config.yaml
model: "multi-label image tagger"
dataset: "cartoon faces"
train_examples: 203450
image_size: 64
crop_scale_min: 1
horizontal_flip: false
translate: 0.06
color_jitter: 0.2
arch: "preact_resnet"
norm: "batchnorm"
activation: "relu"
depths: [2, 2, 2, 2]
kernel_size: 3
stem: "deep"
avg_pool_shortcut: true
widths: [48, 96, 192, 384]
num_labels: 47
init: "orthogonal"
residual_init: "none"
optimizer: "muon"
muon_scale: "original"
lr: 0.014
momentum: 0.95
nesterov: true
orthogonalizer: "newton_schulz_5"
adamw_lr_other_params: 0.00074
grad_clip: 1.0
steps: 10200
batch_size: 384
epochs: 19.3
lr_schedule: "cosine"
final_lr_fraction: 0.05
warmup_steps: 1020
weight_decay: 0.02
adamw_weight_decay_other_params: 0.01
Rows from block 5, named by matrix and row number. Rows with one number belong to one channel. Each number is 500 + 25 x the weight over the matrix's rms, rounded and kept within 0 to 999. All counts start at 0. Numbers have three digits each.
# convs0: first 3x3 conv (model.blocks.5.convs.0.weight, 192x192x3x3), inputs 96-103, a 3x3 kernel for each
# convs1: second 3x3 conv (model.blocks.5.convs.1.weight, 192x192x3x3, transposed), outputs 96-103, a 3x3 kernel for each
convs0.82:511470480540513483514495529525485498531505546562491553498486491505515494492523461519491481502501482491476463522511491482536514481493486500492462461504466470518485494499489552493512535469482503498499507519519488498485
convs1.82:489503498524514489513525479495508532497505507484487493465467488459462483525496489488509481468497498466484473560525517518510534447472509482496528478484539516525515507509487492489483470465514472496484443477502473516496
convs0.83:491537513488524504491496509509512519503485479467473452471474506504492524525541569522494503500496475491502488484463503516491516536512477467469473481501478468490498514506517490517518466494493509490490500517531462492547
convs1.83:515479503521478496525486475500479527482477526519514527522503491527494482494509466520501507529486495513501500528502531495497506483513462496495488516508478494484465492515509506508528510511544507480482512479477498505504
convs0.84:490515512514496464512488468466505566416423457372407415515521521531528535506532528463479444423430388437431390452483498499527496483507493460483475460513492476533507483509476490519469480496494503520525501503517484472542
convs1.84:497509487520524493523517510422442461397408407453460436522497504514489504526506497485496488491473457531508495484498521494505502490489507510540518510522459493487465497457470477455474508500545464479471480493497489485495
convs0.85:557543534533518505478489483504488533513451530509473523498509479473463447455464453540547541526539471468514509519513512516519541515501485542491468516459490493496510488478477495489478495452500521486514512490456509451434
convs1.85:510504488505487462492486469454448482445459476482489537451403452457464444495500499470483437466456418475490464493493482483503487522496483477506490503510500505473531507502479471505472514531505510515535543549533533538449
convs0.86:519492466513495495531515472551495495507508517479498509502502509482478528502477477488471474494479505495496506577531450558401356451302360534513483455506508469498491463517522472491508489479471491470477486497524492480503
convs1.86:494485497461479550483525529487500506483515501484491512495491500473489478498494529521500498530538528523534528341325445418408498500512489499504479498506492487474466475583502535529507553501533527502526503516493501497493
convs0.87:512551528497508502467442451538554555504494536514488529526506524459480474460486489494517506487518511513503476473477475514522500509503489493504527488489486495503494489521497483488501492495486451481494520499546571520522
convs1.87:491473504518497505554531505465477473495521519483500480474479502495495539500484579496499497444461461494482477507485467504494496490498507517502511482503497485523519504505495498485490492518506517492505471464465486495494
convs0.88:504480467512533490507494474465491551485496495490503476528505473524493472502481467477510507472492507498504494510487486494447462520480506521536508556534484494499491475449463457477494503516512519544541473532487476474470
convs1.88:532534537507496529524527496522522511530512516510484494501507490539522491495524506511508508537515506537506484511503493503504493484485510500490492513474484488487484505506502533520544515518528493478499489495501472499517
convs0.89:497477531517486500507457462463515486485508504524500502497490474510465541546470512500520534470489512498504482493484479473497457482479528517498521475487545516462483483520488486499501511486487488494540463464496444484497
convs1.89:509497540519529532542522460514518500524531555529519523543552533540535496468465406463493510503514537494491509491471525521496517527519538474481479508513517536502490507498484520568547512544540482534500516513556508520543
convs0.90:482486507516531482511479472497517495479509519498505531540535512482482508510544562474478487500507483495500490458518486491496508489476467500507517518459423511523494520493496508482483505510498478522484447479504519549518
convs1.90:490549505499521477484482487499509508505534544489513525515487508489479461491516511518505506518511507496495476470493495509514495513504496494483540495487506490507544513483497549519525518494524538523498528507508501505508
convs0.91:509542506506504511516546563519505510460491519512480494472522486460447496510494508467481498455492514506504512497472506493521510496525532481515521497533500487526517517522526516509486464462459543528532546529515483475476
convs1.91:480499484470486488468478460526499488508492460549523497491533520510491492461446464503504500505521514501512492549533520504512510467462491471481482472504487514515536532512520514523485480511498474496503464500481466496487
convs0.92:502480518493487502507489480488478504497493537488466487482506547502510489537499487494507491490522494502518465383465535401535528516571490485523516518514518513498508503487472512520504486496482498492488468508462503469492
convs1.92:487491542524559540536490502514480488495479502529509488486481490464483500478493458501496521533528535545514504531466446521465495494468442477472465498499467504481499515504522532506511472515480480506508505511500503474448
convs0.93:531498500499509509508546508522483492585520424614627496476491487503518484523518499502459453605559426598620505493496501506515512516537508486498514514514483514492491468485488509491470519523470486515502466498487475507526
convs1.93:517472482528490468495487481530538529520569554479510503515504518522538531553543509535512522582581599513513552505483486514517489500508516459480499517501498485496487526513507502513504479508541502517501509516521501488526
convs0.94:551494500508521503523497512486492478501559503535530462500517510463496528503476535456460474494519497480482447522471503507484513527498502531470503529487516487516508504506508495485448466463476474480529412456517468495529
convs1.94:529484498524484509503476464515521510552528532542508499503519488485486454504479498502535525522564550514548555512493512484488482489499484458491501459496487510516503547494515527530515527500468462506479494464510504443488
convs0.95:442445510465441482575537484480455490510514499509532511497553484529525465476505512490485488519494497508555528503488523477483532488474503499518534491482515486479515499481497491478506491510478504505499524555498483498475
convs1.95:504518492494504488475432465469513505480496467475486485491478500543513491571522526498510502505519500476515481436491456473477430488475468488498452509503449489499464531475482451466487493480475516534510519536533498514505
convs0.96:497517510502501472496470493468472475479469451483457480496445471572505500478448438510492492506502459495484487501514509514471469482452493456511506485484470519507489461484458458505457538550542490483427456455494487482520
convs1.96:525524518517522514493524484488482505497488480480503508478539525491484507523526511450465481473478509503521511489475506505497507500504503484511529501509527541501504498490501475468487498466513501512477504527488506535542
convs0.97:500524503536517480551521525456497477516515556532508496486480461495554490522495506480494465447482486506493526457510554464453511486473499523492465512495486459487515483501515522518544473503512470454454473470480479490481
convs1.97:463470469479505473492497473487516489500523505451494544480493503507505504462479528511510530498505510506484495548512522530548503497514492488494516489529499490485484509503515500504492475492519488486501489472496521524552
convs0.98:527489512529471516524467509522500472526550525548539539508497478494493517469515543493495523501532538517527530488513552476517475481510520472498493522501506501516528504506513536509481491489495496465480477451544463456516
convs1.98:501473494487500467509495503491479474499494491506486497505498504510532537494504523476487475477488475490459470512529512536521504474517486482529486479516502481511481498514511472506462509507510488486451540516483489488509
convs0.99:483534499493480475482459468531521515492458523520487553509515528466430476536474479464501510481481473500494541503482519515502491507503517503498503500478529508518596487492467492489496483503480550510462534490510488505531
convs1.99:507524508516520467511542504454502490482474481502473488535488530513470494499470475508509528491509485463497483492483518504477523482476498457504470436520486482492505525485495507481537527505537511480476490486474496487458
convs0.100:508545483533517498512517517456491513483510513493521518466471505470507475490521528462501475484509477468514515504488505505497521514503512556521485510506494466495497464461495505450502528491487493483510486481488490488469
convs1.100:516491506522514521528495485488482477502492495529508497525508496523522528476457505502503524517507558487524529534504508523522497487507522524482499513472499529515533534502482498515521503555513507490493506466505503454497
convs0.101:520526532500496510519512477475462472480490491486484473475497483514522496550549531516514483491474455493475470524472494525480496522475493454499499469489522523485526472473498511464484481503460516499475500479444492454396
convs1.101:509505513513505509509477529524480487490480534496505527544546576498525559468466496442472468421449438439453442501504495530540497520516482523500523507518528486489514494526505477496471477512515526528560544563631494505534
convs0.102:500499502548499512505508573489498516477476521499496471519503493467436438469484493503489468479491474480471503493487479497502530503475503530497463477492481482519569497519498488527529527506459531467454514568507427464464
convs1.102:512508493500521486497495528523519514485500519491478484514512507496484488480493541490511514483495516488495495520539500502516490516491479563549537498503447501504464537520538502492513544491473494517519496454461510521502
convs0.103:525474502488488485518491469486515511526522527510497488496483485493465500497505501457479490499504513548492518509461548498468500489466487493471505489525516485520478500507459503502477510524495479519473505506465473514475
convs1.103:524455461538491537526490529510494470489494489488480459492493504498497539495493520506514505497529494497512485517457512500459516507481467487490496485484467500513488526496530520496511500488522468520523466501513495494549
convs0.104:474480482467495490487517533488506536493511506493508497424484500497475522443487533486515485504518511503512516457527478481508464473489510435527509508523530483491505523530501474525445492490472482472466515477477482475564
convs1.104:519512512495473513480485512486508541509485500503515499524482507553524519506544498509507481512492504498498505487520469479476516502501538499507484512516481541494472559513527529515539506496498474519441490537483535531501
convs0.105:516489490502459487475520526498503511512507512490494493494486519483452487504447526536462478483481475502472524487539474474569488483519486491527543511528548509529516488524524480506464446519481526476493544454548532476503
convs1.105:491517521474499520485515542476473475494511507505488482507506516504533507456517501491503504479496492498490497507524501504503507495482500492500494511481488516514483495496504526492526524506523471487514495502508509535495
convs0.106:447450463493482507533470473520518493506511507516513525483482531471482515514497516504494503517468480519484517495478494481539497517520501482521475497489473509450459483455500502463490493471498510513495480516483504509509
convs1.106:537511528511488491496480489481473479440477509475486471512478505502503521475519484500512488496488479497488522492483494498457492499467511480498480501491510467523504494524520524521496513497501485495506510477499474504507
convs0.107:540439491534449478493504472509494502519491524492471477508503508491463486540552497484483506494510482495523513516502478511511489486488518524496516540499506531513497532563505481512520471515532502511541544514529525460460
convs1.107:471518501478473452546528455508511523505488515505515501494507498490493491469467487512491482495516522495511511538556513535511499485457488498545504502510543497546546505501523517496479531514474500510490476494456493475473
convs0.108:476487480492489491516524498508505466497508483545496478497494490471461482509508551501486467521499480544527498490490479478502455483494521476486511468548537498551503509487502480450499500500546489489435515497482484509491
convs1.108:489498485488488492520480508509521515509530485486508483488456430487474450483456486510504487476504496477499530554524506513484488494489486501465507502499517531505467498503484481490483479510498489499498473501505493475536
convs0.109:512510576499445519516498469475469513486489504508512503506532574545505469489477447486479490513503490487482500535498469483472506459421496492483503484467517506466484488508503515518474526521520462530526449467514457486491
convs1.109:489449485509477509471482506532523523497479510496485503482485496514576533520566545508493466494467449503508500453479509441518545510535498496523459514502492477460462515456484519515488491491496482504500458493505481503494
convs0.110:493512535505509525473448527496516498476498501505515482513510526461473526482455536478485508514519522509496504472489502509497526528482510469504525461535560459487511523507497531484489527511474534531463529551468491576501
convs1.110:476483539471468519491498520536503520497490522490498539486535506512504513508472489513518487519511488522515479505528498515508516507501502493511505501500474497490474476520518481519474476500480489495457505504511495498515
convs0.111:507501505468504495503477476504458512483443478482518552507500456568497446552506484464449487498485538544530541536486500529463480514490462544479479487485512491497521513524490503493481522478474484460541471500550492532538
convs1.111:453492528469495505469493492495512514534498482508479483468491479487493501501505514479503511513552551495500509490486504496477507499490500500476493502497509499518495470479494475492506506509514495530497519534476525506482
convs0.112:513511512474511519489532546478488514479534560508557530487476452488543519561571490450461517490493537544539542516484499525503469522579540507478462515496483513543486505502514490468505482464474480475489521496483527492446
convs1.112:442460504463478504502508483542518513519541485506513497480496523553553517500480469510519540527533595499491539467461495496479476517509483507465536513498502497516518538477477512473485536535503505490475520504481483507472
convs0.113:504500533471497501487499483500488496509528488521506460508509485479464478491494497511504529507513530530502503508514513490543522493505503561471486536524518546553468503509502493464488520505527501517502518475371501441413
convs1.113:489532532528532503494481516507488479474475464545502456491493472498487468513489508533534506507502512468488498492499498489500495479483505455474558468472532464503514480494463528543530502539536499504527518460493501456484
convs0.114:517473494488502506489493498469501539508524491507489507473481487511506513491479492470496521497502510490494489347238296376294461516469562477481491490511526509508493453482503489484455472467460485524535509526499497510479
convs1.114:526535497497530545449520548450474503472485521472465482458462510474475489460466514495466467547508488527511484405386436323314401410349460469481523479501503491505500487493514484501521547504528468467462491475460521511466
convs0.115:535542506498459469471479468503516469480512485508498521479528474531577474543522451513506480495525477486511498484535502506528519522497533494500491548532436526488463499506510529508517542517521508447485482431521457486523
convs1.115:458513479474501453482497493514536529470489471477500489496466469519505494508470504505491520502481534491479494478462476480485498482501536463467469464461491539516510533493478511510520510507540487479502479458502475472471
convs0.116:514543537499499493486482490473516526505513489515518452489482541517532533500506456486481477508500513497499487536487490513487491479490488477503466479491496495466498524538567513496503491471462503500491493454470503527494
convs1.116:511475499482464484499459487516500505511496496494524493483494449498473494550531530505510509483485485496489467512494474492499520497499516503540491479503520506519539484511493520510493522524503493521489525489466486481491
convs0.117:489487506482502522531514500502487525494457522556500499479492482519500459542563444520536504525550503519517459509460500520504478519525504473514501430533506500509475502505533523492530518561522507501463523465437491499496
convs1.117:496494509501489506490501503506504491508533532489473457533520499487510518496509494484479468494480446494485466496464484506485508506472470460473523477485507485502489510501486548494519520496479489514487519503495506526488
convs0.118:487518489484524503473488472487478481446474471504496503505513511507520509480491518502486544484484515517480509532488482568446446567501437521508512466497520480509504506523515494537499486535519490504502479467468536538505
convs1.118:517493500521510540506491507486500489490534517526528545491507508478498508465511516481481495517511502508503492544553500514531533519511518472475476514506476508502504521489514486515517503512501481480508482484526493444508
convs0.119:534540500495501511464462477482494504529534522499492491515504494508463465503498480481499515483475490500495491488519514500532514509526480457508538452523511490479497499482494494472501494468506457488525550624525623595440
convs1.119:495473448486466496521529527506505515512488498491516529493498507496467467460455480504491498501526534523551521521504508501496498508500525533517502525500478538506490496508511490495496487531507471476476509523494527516492
convs0.120:521506497498513521490496512488504512490482500480477480500491500501497482508512497522501488519492487507518510488487469510508505488522528491487471477461469478469483516533531510527523516531527502480478515492469495507495
convs1.120:455483454471503480463503511497489465491512465545555492486485478492516505490517502496498523494491517482491487541514496503515512487501498497476514474490511490523539492485474508509487514493484500524523497494484510511467
convs0.121:522498512466472500508494495507481521505511578492493535496503468510523494508481450554506522494502503509483459532552535487452456438485521473487488505487488493509528492474496520522527504530531495481545520507516484479499
convs1.121:479515481501523491503478476506516488500479489522519491492464440503504502511510552480513497513517510467490500444459459484449483559487467502494552508505501509516515501520536511536522565519514505519515485518485491484463
convs0.122:491491490519473544499501537488488507476486476465454454476499476478523509471480530495525560480460495412370387537494484480496478455522501507504493520522493487499495527485477519505502519516518488509532481490511477471463
convs1.122:483475465524490489511490511468490520474466488499505500495510523463505492484478496468435434472438431514514479512505506519531508496540505512512510501498499500497481513504479524499502509503503475460480417418489450462491
convs0.123:520503526517505495528505487500498505527497486484483494465472537455474550485479495474505486477467488482495502502503511501515502492527523472544538482525527493494475543533515497510477506514500497520536483479545460464512
convs1.123:498496533509499538506478526510477497554500517515486484470483487447464441521533512517530515473499498502489500488471492510482486476488478469463475502533497546533523524496522575554533527541502483492520462495533483449510
convs0.124:526499507530499510485483478487477480525498526500506499468519522521507489503510517514510493512496516468470470488517487492485508508514498525567478530513437502487465478476490525493509511501502493406495442443533489520569
convs1.124:532512503495491516507510512497490445487506487518538537458511516500508519476487495473455476486473500512536552529500481515506523484493518444482508481500475491485487472488501514499491536512490491511514514528523514541489
convs0.125:513511508533504485498490517487512495512520527513509509508486477552572537474539522515527534510530526486491512493528446500551509506493486504503495533458476532479481475475507517473507513491494467476490494424482522488482
convs1.125:516516460476517499474476503487501472519503483488502496495486480494472492500502529493484497507488510495496515515537521456465524494435476470473489487516518469518550539510509513491522505501460508473472503524504497539516
convs0.126:495502523519513529509499482506465508547515496527513486510482461524530495506531502497484493502487480492493496488501494492494512552555535472468511515502551507494520469477483460459478510498512461471499473475476600616522
convs1.126:470473490513491490530499457472470493494505505508544522479476475501484471525507523510505513514523502532532540527523529503535538454483480475485504479481530481510523490478520468465460493504517503496492492476471471468471
convs0.127:485486489489515502475509493473534519455524508407432467500476479492487494528499540490472487516529504523531515481504497518522515515517513510498476506540508447500545527504521526522517483501523508514525488506500468467455
convs1.127:481515494496487458534510501519497488560535520537538505522488523530468463525509511479449488492476503486499511516507491535521512484479519531513537504497477491479442486474476476478464465468475539509541522474514471465475
convs0.128:479504525510493516510511514476511526479494520487477504553467474543472521421516533484494512484480509501479476494499517507479511501512514491487486481451492480474511488484467478475494506499496470473532478486538469500513
convs1.128:493521485493477513475493526501488512510509527496490488511520538500522509465471497502510499501518498519526526507549512480544504492483467482472484471475488492514527517498451524513495545519481496497465486458433472430442
convs0.129:484466511515522545547521512471475502485490522517523516508511469477489511533540541516497486510487486466486520560488530535505531485478512492536516522508524519510545510497494501500504500506500533508502488510499494464456
convs1.129:462446458472498516463498489475495493461481469469465432550550519510541518506509525494500525505538554477507509477500499513501515485479487504531546514496494494479492526528498528531511499476490540529488493471441533503484
convs0.130:517492508518506506494517557511494485483478483496483528448471503455496572521519518498502490497509519508511517526475508459492537436490564428556534503530526486507532533489496532478468518462492497491483537479482525468474
convs1.130:500518482504507501492539488516508510495507542442510522490553492520533507526512531510500534519505523531516514534488473498504478493496503481487529453524521452495534497525458493525478475514472491538508491541492517505487
convs0.131:496480534469447481516493494492498489519536510490472491465476479497504522527495464491471472522501489528490478527552543549477505493507479485510507533544528507488482532517511482468464491534517503499495501497472493472501
convs1.131:465504482493495480488487496486503504493508488474494503528534550536507496517493515516501499497480481495499483526521509523517492507502495510503521487484536518537534497512508524503516503483495507493520499497489478471488
convs0.132:483478479469486507489520505453501494502507481488485515481455478497498517498502528495509502515484477495497516472484506507490499538496521525481481501520477505512502497547489482493507515508474492463476491503482469526506
convs1.132:505499511515483500495461485487491470479507486525506518494476484508500540479498519457477508493505500496522503529535464463517507475510487511510555518512538505525544489503502527524525525495499494466467561515465482473480
convs0.133:473491491513508473534488529520549518482501497472486503491474480498509544514462508510496501469527513483498503473519501516512466494516466524501525488525539490511508478526512489526488498503519490521492526532535517495472
convs1.133:487498505531507509523512539531493499533514524501485494480504519511509515525512493486488498483479511457473505519492504527502511502513496511483492503521499506487509498484507522525543543509550483504511490476498503512491
convs0.134:493495502491528488490499534512505491521510493519490505525482487551476442540460420489489504523529511510477457453477507505468484534468465482461472485507508495466575483511548481491527524496472473493478509521498492487500
convs1.134:507501528472462519497506516461494504485496480520506504528462455514487466483483491489470482497475509516507497507497474472495489485505479471515524527502490508451492506469460482497494529508541491440506545483489526540461
convs0.135:511523482502499497484485493509496500520493496479485497485475511482505512479525506491508440517518481507501493541523507486400429562459446502507492497508492517502491498484464506498496478485498489505515467449482495480478
convs1.135:492510499479498508470470480478485524476458494495487505504501485514524503497491498531534507543567559506508524417436469453446482571549522522544536511547522527521543520518522542495506575546531472496504498500532505497498
convs0.136:498488469493489478520535516505497516476517495511535516503492497512507501515483502497511510513527536483503529502495454497506514505503520496505495509521496505497509474472457511476491507509506531532512535480461504432447
convs1.136:495487508446500492459477505518506472451497480478492464468506508515529505485466461491520512492512523479495517515518510484519540484483512484482495514492495479462482541511480539543549509524528474514495472476483492476461
convs0.137:495547484488493518484468512493523498521522494489500527456506520443536519469483482487508467534548498481493499526489458527533505471479508495538483519541402549504437532484475520525490512507504510414397492352419480475460
convs1.137:485527487480508495478502494528535507500499482479515507481439514481510496504487476518502505499494518472475494528522510494531514481531510449503506474470501484477497494476476507463516480477488517508550525525543509485508
convs0.138:516520508471485503571533556476518484504515508457494521514480476529495488521521521516527508488454495486450502517518479518485452514493478521513474506476471511474520514490454496479509488450470516468501495490499487497499
convs1.138:476442473480461479503543542540546521523534495511517514506508541475478422479484504491499492481513487499502476518515507493510506483490483489513498471497540491476560517508507507464478502480476489523566491538515487478462
convs0.139:502500480493508480515482469524542563502515504481481459538543506525549503473491493509509514492467487470470511536499517526455491453456516476490498496480490490514497467487480480500496515488512511477487489487465519479521
convs1.139:490531504465511492491475495464492520504494470521510492537505522500476501536499483515493469502512466500523510460452464516497511522538545496490504460501500470464532493475512510479496558508491521493484487471484504475456
convs0.140:512552506480493516494519502514514482479479494510471495492491474503496468506526482469513481493480479544500535482440466501487481495485473499482476539540495533505484486469494529479510490499503556467463530497540495502511
convs1.140:447483504500534509516548534533514496534507503560505517492533481504498501506505492497525523498516502502506519486502494482491498513522505519514497522502533517531521501480502518513519520494524471479479492497500496514504
convs0.141:500465478477487481501426516488492473503494497501527504538524505511527486536514498493501536499498513507513518521510515499486509511491488488469524465477551516484521508519495506505483497501484527491481522519505466485521
convs1.141:508510510494508483534533498460503510472502483512477489512502506506553490502528507514469436489483451528496476485470528475496501475488492477469479493524505508533496524482504500479474491500513488485474487516511534534504
convs0.142:477487531505500507483522519472490512493518516488538488489482514517460520527510524525514494503477476492447521509484510521474497493528495502491485540489514513498533511486478491480480523469483487463489458473526436506561
convs1.142:519500521535495527515494487499491497513507502514511507476489498515519508539524525504518502485487478491506489504513489511529481488510494496491508501525494522505483554510516536520519500528494490505519474542527536506517
convs0.143:499508485492502483475494480519496490507508471511499510514532512469503504487514477529503505528537499490487501519535507499518473517492455446498509486542514512529515511496492458525468472562520482483520495482483467477512
convs1.143:454505499492518504493519492510507500514489494495481506537521509526513478500547521520495491514500494517505478527494505529483518495485500514496517503503517456480519501476488499505502477485487473529539505530519506505507
convs0.144:505489519497477508471497525514494493487497487473481498532469494504527537478494520524495478489478460486485493540458514555568514519564514522518508493526489508510505491497499498507466483510510545564496556593514470494584
convs1.144:487508522457458512473471528494500496484465491495511506479480479502478477484511520508516472508505472510520489555543523512509503508478493475471499442450470443474498504525507507490510514516505453479465495465457479484463
convs0.145:525529517501477479494502495484483487547508435548514444490511488546499461540533499518498513496499470554549523442474488504468476499510516474460487474478533479509526514492492515524498502477455482502506500558578499523563
convs1.145:503464518514504540504458488500491493472486472496513460507506481524478502494484497509510499510492481475493455528548525497514503481474488501532540493516513481515493476536559505512513512530526470481487492496500522512536
convs0.146:498505535466488511507492510505513541456477483492507506534546539484443450597559563491522505474492484497493475497477492487479506486474494497489491445483493499520480521524532534529531491513525501438431445450526523526522
convs1.146:478493511513519489508503472495495489501481512487503502462487486488486493471480514492494513495487487522492488541562527551582544529524495496487481469481520480461518457479458494488474522534492471492517492494534496487491
convs0.147:511527500508474533471489468509498531532485512496516516528529483515550471486457494494531500485502505496469503494514504516529494525465506466474536481452479500459488523501518542510489476484501460497510430421517458504515
convs1.147:530475512491526500487509522498503506497476448532487459552503509511529522482478478490486504497475490489470473525477469521499500467477517495481509498509498490506468497519488500508498517524503455427453439455455461470518
convs0.148:510529523504501478436453454459520485593627616617639693518505484505477470509491485542523516516479468476454463532506487501492529514495498496500514497499481484484468502517515498500531446478494488491498503492497484477500
convs1.148:511513503518516487514501488460447416527521478485502468559561562527519525539546523463490490483493483472479456508522516536542527542553548493494520484496508502460495507522544502513524504513525525489464596555560551556565
convs0.149:506510476483502510516512470500515509504497501493495483469479463478506481525533491518503507501504499512499478500513484498470464509481485476450484481494505508520476527486513495496526498492485500515497539490505543547553
convs1.149:505517481528532513498515517528512528520503507490483493517489502504502508522507469494496481525512492531508488529527508475531504477481504490494484481495506486497493504458500508476512503506493489497455505507497533499499
convs0.150:489510500510541519497447437509487516486511533492538559492496526436460497499509517453494521483511550496479525495474530530490534489470484495532515504528504469532506491471490494490514488497544535488448486534535463518474
convs1.150:466485453451471496460460472484505526489509476508516478509502498499464458492479519497494490536525550520530506524484483503457456499481462493517526497478526505496494498498499524504498519473487482488546464483514501527483
convs0.151:530498473514486499503492512499513507519500463514480470530495465453508511485481494500537506502518512506497485501526486538506475528518446481466508504520505506492502483510470492486484551532527471483461466514502518505483
convs1.151:491509506524505485513510494498482458463458510469518522496493487500490517527514532491455444466451437504473440480482506496527511496513524539518536513475488452454524494496491495521519489516522489531512539540511526526488
convs0.152:556505535510453511488476506514471510461466504513501516482489508483496549500505477503491516481499519469510518512484512527511488502546505519482508491500539502482517462493530495483501510513548490515503545490448541523486
convs1.152:502491485521545478549516478501505516527517465522508498490501507533502485531494460493481508491477503525508508533520485536517489524501494507495514514527488501502493502482480505508508523513474514482499481468489532506498
convs0.153:466495544514490514544503521502497524495479514501514540495481539496473516490463468505475516530489505514526506558496454497531491420514524503513516512518527513506488539471481524502511509488455480473455543532519471492486
convs1.153:487511456492544488528528476541532513500530495514490484516524520519521539477489528521507514510507507499500511432492533469524519517510490503511484499536501478520530516531475510527490503481460499492519476504496486494494
convs0.154:477443484488497498500556531525502478479509493530518507476502535502503494519484499481482500503493482454498520498456460503492498527495496514568538545525505519509456509482475533477493532482479494524534522481491490489499
convs1.154:533508499533499492525483464505525501511522523481493502483484497517534537481534518548508483539530514519500498512495466487491448499494494484541537495577511530548490476523505477510486477467487518512526480517522514518543
convs0.155:532505514501506528496528530455480515418469541502521499481480544522500499536557508504525518516508508491489481511475515495501501478569527475490510488498525546568468549518518512465526498487532526520474475475477497465512
convs1.155:485517549494509529499511512539490511496484514525504477466514502504545513459454474479479490515531515507526528495467514492483494488478503498478500504518538471505559499480505505485488503500480506488488488539520508536497
convs0.156:517518493499502491524557498455477489499465471540504501497496448466497461526542536480459476497476501531516507502479520487508473489496499478468484495485473541552531509501525517504514516476461469469536512452453514485481
convs1.156:488523516494528494515508473537548519535539539516498478463481537509533551482518517521525516518547547498511506476454476504499512496510494525483498567539537488496523480521505502528514497533517524516539560558488538570515
convs0.157:510496481498536492489516487437450470468492464492514527507477530522491540517486485401387441456482486505519505469443470491498497490534511499479505504499493500498504510505512512513507489493477461452502453463490514509529
convs1.157:508533501486492525478500503486521515529533506476473497504520519533481452551547475507493511496485496451449435507497487505469503513489546449451476463489513530521510495526508545543525511496471509494466508536526468481497
convs0.158:500490461504567468473577509511498487503479454512491501555530460528498447499500498508512489487517462512508520500495483528516495497520472519483511552477497527509491488464492512472507493499502501513494418473567435461528
convs1.158:531456511503430492497453477480489489521500511524460523487464471509510574531503568486521512495518503488508508492495505505482499495494473496517510513488541531531537481503488491525487500477498526494437495506460502517502
convs0.159:484522555510518515476485515479497508488482483510509474532518503501491496511531493499511530495484523523525535521513514513493500524493486515514516488521516480500505513514494475530498472473479503495549478526524482522508
convs1.159:534499485535503508530487479484510525474513518477523513475512493488472497478463477499474456492506512488491479493489480487457459505462481509506482465492498466526511486488516473479495495491509523503498523517515555477479
convs0.160:513550556521501506476483477451428461466472489512516515507493475529507499505484485485482478505499478506493474474482477519517546523525513518528524527525533500513502489480492524490485468503496509492488509522494481568528
convs1.160:530504498497523519529529552470465485481480503498515498493491493494466472475469523479466490503507488503501492573545511543510523473494493503539551522513530545558519517491505492482501485488487502451453485454464495478460
convs0.161:496483465488468474526493510501509492516500524571489511533554519492525486469480428508468483502471491513499498508471470523514492469472512529521476539494473512475448521522528472497539503489547531501480451457470479500518
convs1.161:519502489479505513475511523475507499509517516464484506467483456496476479559518551489513515475487484505503492485489495500488489501493486477491530445470545493473527493507474506487526508494544509474505494474489482484471
convs0.162:502512511471482458520537523506497542422410486403393472477474512484485518513532541499511495511507501515493535493479509545513496521498485510490541536519494487503457507485523494437472493478490471472500561530482471518502
convs1.162:517504476485493492543515519462460458478492488523513524538525505508522485479495486493500479471465466484485478539543509515523494485481503485470475468444433461448466439429466494460485509479495598557534568543514521482513
convs0.163:512504500492514489483484454487486476488487484570593596505514501482520523470481492538557552473462462411367363489498515491501482470501472488511515493452476486476509493489508498528525508516493487548549504504498483467504
convs1.163:502513505550558488505512488504505495526520497530538523462439413461443453534512506367361363361364366422418421481492512507496491529507505493503554509502505541502518555574519522521489488511484530511494536531529483495477
convs0.164:507514510495501529521529505517505499509470456530531491498471487505460459510519511502482497533514489503513504501487500516492477554487448484481493472490475494509500496530514515486503561504460528543436569472438473513485
convs1.164:483523517502549494466478458523501499499502524506501472490477452498507479462510503470505495518495472481508491538549516491511484508503504492507502517506496497503525486501503500542530460475476496518519530504475522519499
convs0.165:508497500499508530507511521467498506471508533513516517523479498541494471519532517493496478514499493511467492454536561500540502548521460525492483519465487467545511530486504480503536480549525496483549510545536525520464
convs1.165:506483481502492471509487537514508512522516493486476515489461492497489541495477509513477496514487511513500476544541516525527532502485532464487500483514509526524492474504490460507524492492540452462476453483556460501520
convs0.166:514472497484490491480488520459477486509507511514522491522548545467510513497510472492502495538513519554503496466473530468442499521490489523482482544519493507503476499522514468509512448488513496494535551529488453485479
convs1.166:529527493548535526504525484501508495481501504479493500452475482492497499460479510473477474506496487492494495541550541483543524505467482503528529466499517476510515485460494486485532468476508469469493478484505471509510
convs0.167:525475467501491499483513510459498536513517516524528509537545476494483467539472489504508490518532506519540540422408473424508564486530515498507493477466512456464533519531482509543482501523494449494543461508484477523555
convs1.167:514528486491490438508484460490503507537531520527477498489510485492493449489495521497510490492496481510516521510510515464487508511505489500448491532517543517514529513471504523530526548506487509507496498517504477466462